From a checkpoint of a small image denoising autoencoder: encoder moe expert_choice.
Rows from block 4 of the encoder of a small image denoising autoencoder, named by matrix and row number. Rows with one number belong to one neuron. Each number is 500 + 40 x the weight over its row's rms, rounded and kept within 0 to 999. All counts start at 0. Numbers have three digits each.
After each neuron's rows are labels from the 100 images, of 14976, where the neuron reaches its highest value: "top examples" is what is common among them. Only what is clearly more common there than usual is listed. The data: scattered letters and digits in many colours.
# fc1: MLP up (encoder.blocks.4.mlp.fc1.weight, 1152x384), inputs 256-383
# fc2: MLP down (encoder.blocks.4.mlp.fc2.weight, 384x1152, transposed), outputs 256-383

fc1.352:498428512508401503484507517568539502569528533444484531457431511519535486529529548461450536561557552512536504536542516444460521556503483517507504546543451552544468507502417444559491480475550546522459526551511510523480501529450623532500454468555483462510500495553525481499492506498463484553584555457483480473544485498569443478443561582575480556507482599533547512463553520580538408491589
fc2.352:509549529478441511496450437528441493491514446434506480479437531471482474470510558485456410474459446500495472521524500470523463530494530520488520474497470559576528440511498512589494476557424549536528487458606549547496509461438487476538457526469495481475501520534580511479524480560496453481519475505475540545482541514553499444484446537570534459486507511522474482452464448523495531497466
top examples: yellow; orange; white

fc1.320:476524538471480581519434628470490554508500521533503517549502484598456445492482541516480530596504486431501435444475557517550487485510461474548476487544462489432500556500470454521438448455536466530471469563563528521492488433507547466525513453490475560472461469535486479530474521479540476466525503459501476498435485503534546442541478509536526508522550509434502480595430466480475591550507
fc2.320:585492505552494529407461558533518525512496594446440422569519514544484500539473521563484518501443490480550568447484537518504469466608516430467476547531518505520415457559546498427449483457387489462495494564493475539483519494430513512496530510456465469552502443524484536480551512543451488495526494549557513543448592499476455506494482595489570530487459465512519496518544499541516533466568
top examples: teal; black

fc1.14:454457505481508502538466470475487473565518469539483459472490565429522554433485501462506522494450524459400531411443472520462565443500577467557514548481456493479537570505578491461496460502534487543503588534505473430515607569515500430469573528438478443600502465472585507483501552573518463493569481478552485431516520458515495491455543497570492527496527432535500528508502564571557526563493
fc2.14:502575520441512470505497527391520536593487526556531572520507521457507485496420529502495501471551433530525427453604499515478488521443497478470477492465492431435550453461510446463520512472444543529520467525458520471518425499545522468445544518539467511518370461486530538460533518444498509565498446508508515422467455570555458577466528493452450463437473577481526474469509536479518499525480
top examples: teal

fc1.683:493499422496558489511496564530506504498500465582527502477506546465515531501504469509505555535495443574512423582518445486507577467563502519502564488488512547507509514516528498572523529571487504478549465474486518512451464506530535509479557501429411507481573517591472524582491514530519481522519513438506458437487485484557473565487528478467457543490446525544530508458560412462448407501441
fc2.683:540481487478526569530528502466447565528488507442519557507461507415478484487412462489458545515534469492540450492452489470396487478459505509510502550504550504484502421530487514497507462544395544478444548481519596478516450511504534454602487486483505467579521502502458498470568523506559474479462531470461530484492500493490464521494483533474447575468516432499463514571495476557409512503462
top examples: red; purple; black; blue

fc1.143:475485452498472492487558491508502431502502529551534393496487545545453471546447467519470573468517473521575517532568487392489536488505535519531498480508465495423467460497502483524580427497545465520486500462520513535480420447499470404482495475512497565458504504559492516511498501452550528435599504507453480515476476508532487529482538501499505485470479520467495551475474534578474477511462
fc2.143:454527528511539470535430499553507563523509509466495491460486523499512516468462517524479529452503608552502490492489519477575501493505442531510452513475489473555469489566507470507421431452614532428546401477484511481513513496430481513460512483453539492539488548523557551547523537496485579493539579580511550483487541478564560519516471471507397463424468546477451472514493520483512530455571
top examples: green

fc1.185:537453571443533512475548446548499373476510502619535492465501449522555453529534463480448541499504478531495436513513484488447515483430467542527448423502385534502483495467425489516457498460506490499550553485440471464538501505485503532477528490470484446450539498474491482534532507542490518502453473515503502537537523493459478508444475531460476515515457539472469410503403548464510447459485
fc2.185:510487526470527531497502432508481483549471546460576536516521510509572483436561459453504584562533576458493500530549500578476492511524494465568509460486537483445505449503487487521560530520520528461546441472511561429491445467538533512511478499544493461501528531513443568481550462536461468510527434451490486467550502515515425457544476459499446483515507489505557484429538517540562544478470
top examples: red

fc1.34:489507558551504564482516565443533542519523526489544523499552550488508481541515498556490640435553587550545478505447534555499481548519602527548536526513486492464462499472523572539517507436455468488538515502443543523516440547444487471525451528483453483482554472486514546481484469529522576502544437525453483476448533527510531470501495455545410494472540506472512468514531529485524536513527
fc2.34:597464514423426491491539424477467428545427531547564467505509514520505481458526513527493504457558458558468533505543489535471453522456454556556449508471531496524522587446570514539447575523490537517509501509504483435473482579510428507508502487462531505468533527500509510519493472506434485504504468545480560484464457515528467478552455504495451529509611493421456454488459522541465514498529
top examples: yellow; white

fc1.82:561555491480512446538542455445512485528468536532484524487441527509469443567475481478486560538459500493476564534510475481555458575569529528538501536522454498514501441466477431401486486466565521480510537408592564448499515546545568499470479465493487490578525506476491460432511517523504519523446504471492547505486579483534479529511564493504529547553500486523418496499470503430493500576536
fc2.82:467400508501535510502521450454433427481481486528486496445494518441534520580491502537524614524447509461499539465448493503507515578493515479428490430527541476516548494516478520514606426539479534510449502433531484485532486516486439547501545510428457467470547550532575577537466480485447476510506443495534478447479552501521466416538470420526516548506595466497454481576550549507490539479456
top examples: red; brown; black; purple

fc1.178:579451426561560474476500520420542510522519493592476513520546503473501429500448505469433494480491501515570455520596519444442527426547440484515480460498540547497486455414521558497467470517449555466476522546531454506496504593548537503449478515582490541496518490483489421447523511472497509518499485569588532501558562447571499509455519510419532488466551527468490553464569469536541477475541
fc2.178:546563456573521524547460456524466504518473566456509468491510540520496474464553472501540516467520544520534457500496543533425540461498539527468499524513490399517427496517571522461506516575534526521487557521541497469432494487507527530487590432499523541521507434550469478481466513445475465436515498552420434478416448488497455476487533472538446488442479527470583558567470553433460561463524
top examples: teal; white; yellow

fc1.601:530527393527519474464473482564535540518556475535504513447532467538462490461575506457578466503549415502539501576535520557493516566518549460508501453517494486488478501501434488500486586471521498516501508515486489512451440499503474505555479503542522480487524591574460555596506446509524541477417544503557479411481492504498496474517564458544507540495447537485532482488454418505460539532510
fc2.601:416456499529587588493509493557520476461534476539527576487425505459500486496525527457518508560513462487471472536532409525497542515484549531530445423511500501513578560455486504471484498467512475507435530419541423517446478555459494501481492493575510449453577500523537509577483478549572501504483580480519461499525547539484500410501441475463456484458531536549440543506550497531522449446489
top examples: teal; yellow; white; the character W

fc1.176:582544495476495538471424468545455481432471431506539575512541505580481442525481440482475544505470512511490529494482487490478536455469520468499517493512490542544460590478582506492474535489489495497471526450475519551483511540484494476490518457549434549510538473511527511579489439504518565529547464496549429532538553511512463635548507407481518543550478467501540534549556538501496511498482
fc2.176:487534542478523494499456458447478549521513461558498549518484561543536540442549549528507432538428514450534550532463447556476513522515456538479487463481514569539521550518501449465507535479486571431526503503517567477476433523482443483449423557463478437569499457488469508413450445577539518466509568593494517502532550530487452520405497486497544440472576507523510528444503511488405512534544
top examples: blue

fc1.721:520498498489555476489444448490466515483525484488424473563465567475472510520447542453464518475454497596547537471551505503440469523489528540518526546479443516555474539506443515483552530470490505473590504498571511568489551419504489543513438517478524514565515481545486497478486420446523497504528609449444530514490490489425502472508484509459473529442545484464517563565497511504485567443521
fc2.721:533449483466448445480558511485495450477531472498562472497581448438485492465511509468429475508499498521490549582497500431563479484484497501481445587448484521512545505483478502479532529506530532497577455474508470444525424510567605518529411492397499472569582498591458603536434484539500452500508560470515539557478541506567473458516413516501476475476564454472534616507448396515529493516575
top examples: teal; purple; brown; count: six

fc1.537:517448468498535483454543543512442504518522536521519436622503486490598481479524558500463444546560623517520468505573500542487587514511512469541537498476428519494502457489484502506537489514511520600467483493537501525527527441551493461530516433485464562516434439530510535543463452432518471452513471555561521449540507502482482512467430450480490506486544480480473478514455454487498510419515
fc2.537:547486499441510529520518448455495422491561482488409541578554535518454455487492449527470496463529513428517570515518525562510448414413575475532418514488464521450439490473500427451537496509478540484533490463501509484547547460488460593511445538479476520475552520470528503492513546472494518544457498494454550417492536501589513542468476539505403455498514522498516498518498526549538463507476
top examples: yellow; orange

fc1.509:418491541434549538427509528470456479509481490515485522484491474458508541541510461596552513484449499505491445451535516545528471517437454569498543465443521555478525502495549473493451503515494475516519447479552412503489450547495448492546522469496532511511460458494499514472475453436468452505513503492446549501528425540511437441525605535445452538508465493620515556498524517555500438510509
fc2.509:478505506511484553491535497493543556505494541528545388541508454497534485427452476578474474457528469484587560503508499439497499426526500463494482466551485484475463535537490483468473518490474476518537493438419479485556484471440496420436534506502501437541543468464549500425423501481450441456559524516443494446537528457438504513381508421463517525539525494519505456502452516525477511525521
top examples: yellow; white

fc1.719:540482520611518497469466483477479530470479532497537459517535461472483503487506509562516539488470545532609485480605546559435452515518520491551484517469477494543472495488439470458505504550548453530432554562445455475461469518498532497468460543452501503576520530558499451444559461548512559469474457499513430469477469471443552540475460503492520509459499519503507561506522506438424491498422
fc2.719:499515500498467566450513522458480507524503544605468530517543459447467527513484490467482489495504485511544431555485561445472519461486511432468498563479428521421521534514503486579486543536475482545499445414542521534438603416456539539471501493483480469518572532481475494431463505529581496510509475446523556539548497471473510493462477500511437480456498519544500547430587424476478491563477
top examples: yellow; white; orange; pink

fc1.304:556559547554535475492557494517437528476493388465520501478508510439499533506563552488561518437479434504541460463530508510514407523457542485551550498510533549525454543530599546549473469478435540526526570467497571532476523519437581534490592466480544433512502493459512473521463502575451521514488521519440523474524472381530503538441539517552560467516472546501453402560480474532483521531533
fc2.304:510479555540483526442514499464493405505558544472512487440460530482536497517459379449513619474495458535554518526521458540445536554617537508463497465512549479537430496510500464490566489468478495556468498503513511473521496505494443514426478440422450454568519480519521485506474474481450496556488517464452510485532539454559473497530598505472501479456558503481485541480519500529465531497433
top examples: brown; black; purple

fc1.639:538535580444567488491477368488520431509462532535477497379497480509450472525574479516448526452448461522553497521505546553502546525551522475548496475498490505511564472496524466445537459589604401543479511508465393499483470478529461507539477432524527533488547530515473455456478522531541478495529466499513444465555499525392571507473498506563558533492470510462462500521570509518542541550516
fc2.639:489482534483514477468443453562450540500503443579445451465448564450497492476568443528532534488525519442553491568532485500502574441511484525469536500458491463478534453444440529507490504562451490560529503570493465447567569469453390496502503519504478472501525444465486448497432483436505477460490439545499480503442522534534499508496512544538442502530536452425551481508578560471499493492486
top examples: yellow; orange

fc1.667:457558510452472498590489486587486507482499502518523512489575544487492517467502514498572499561501525517514506568458516451571506548475486560489455504484494468513492507419520503510495508444517484507494497516412563490525447527413472445469481528637553443507456493494477487529524452480432491509488530435543489535449578512463485470503451534549557546465578476519488542504438521489538481548453
fc2.667:517530491481552447479501488574533490534456535450517538554502462509547479540509460513485592525504517557540510476486459450464461406517545472453516442465481552524497517516533504508437478514503526565547486542533437544517497480499512508471602495456469506474518492508519534511572403507496467534471469538506490480473498445519432537455559531493498473466540425544549499486501497523539473560449
top examples: blue; black; brown; purple

fc1.481:527459547500498478591501562528497491511448548466516536540516521531516587506541433387417527526459547513539546499515471512515436488448502485438570453447467475506466513507446434553497469534508476520539474492501477582529431527586530525452484525457445519486471557508489574427511463491453577545394491530501493476531458473482500477525475540483468445542493460545558507508470487498560505492471
fc2.481:465437445521481468490507520513527524489448462474455393487499527475481502442543483514386462515448494459478468519541458530464493485522478540443487523502509481507589473474474519543464481420523466451476512513565480514525464490557487543481476496560544501460495495496473464494450529479390450488467474499506536550453407502484475490600461501588456505555460500548510524554532514508536488455564
top examples: brown; black

fc1.758:531491490509523517494539522530472558587475505518413412467535453480490495582558485469484505472494457524477493474542511478438541497523544553505483455583463479478521449552505531524527501451404468495517546526500535545458480508468433458427475435543452494530498553515507514539489495551580481602569481525492544512528534484543423515473529453562490437479489464503543513497477558500497520495577
fc2.758:538490508499488406515480487509517543541479541470435546453400507464515547454456556501553500555471512557515432488513509511486521482517500496537421532493435468483575476484541437577496552531496544474563498589568614469472518527487489488521555479527492530542508475501497486559481478510565428424437515538469494509499482461465540473531444503523491444513526505556522472557486489528480482469503
top examples: green

fc1.755:510487489453488496484535509442441531496454506549476500439499496456538422508494561572477477471527434563526479519469464521485508566503447523460561515521584497524487485492559573527465541509544506507494510511572440492501530411493509495535441545492569476528512488464517508545572548554436508562527497483530455504536512460543433521494503447415538564517495475485467463517511444517389512484514
fc2.755:502452549514489424555474507554435593548452465528555545489498585574479534468456506548493456518504493454477550468461549527435467479498514577548496477513491479550454542544432513578472468465542512494518568548432425441517524525490544457472535509524522448536555556504526466561510502523532447504504477552537502524518513515553470469488466523431513493503499496524514545482501513515454545533518
top examples: teal; blue; purple

fc1.506:531468411439553513504515505474479513528468488511486480528509469512492526493449493487503504523494515542517512568514431478559449512613479462503499464402404537501443448469507563556462393489490456508520548533422472422427492482475550534477509550484516489524429461495553479512513468501487546517495548454492528510502520437562509518488498489466442506546540491528503493472510434554485509490513
fc2.506:582461493489470494504500554501456544537468461615536530536500559412540487435494482371515504461462543519452465477476515532416560464466460493516465473525467490535480523479532517433492453524479525512569475499488507520453420525514511496543451482476516477489472522508554524535480509462471493522555467523474564538475513481610547495573493522500516526491520460501446496543450505380515414479553
top examples: teal; white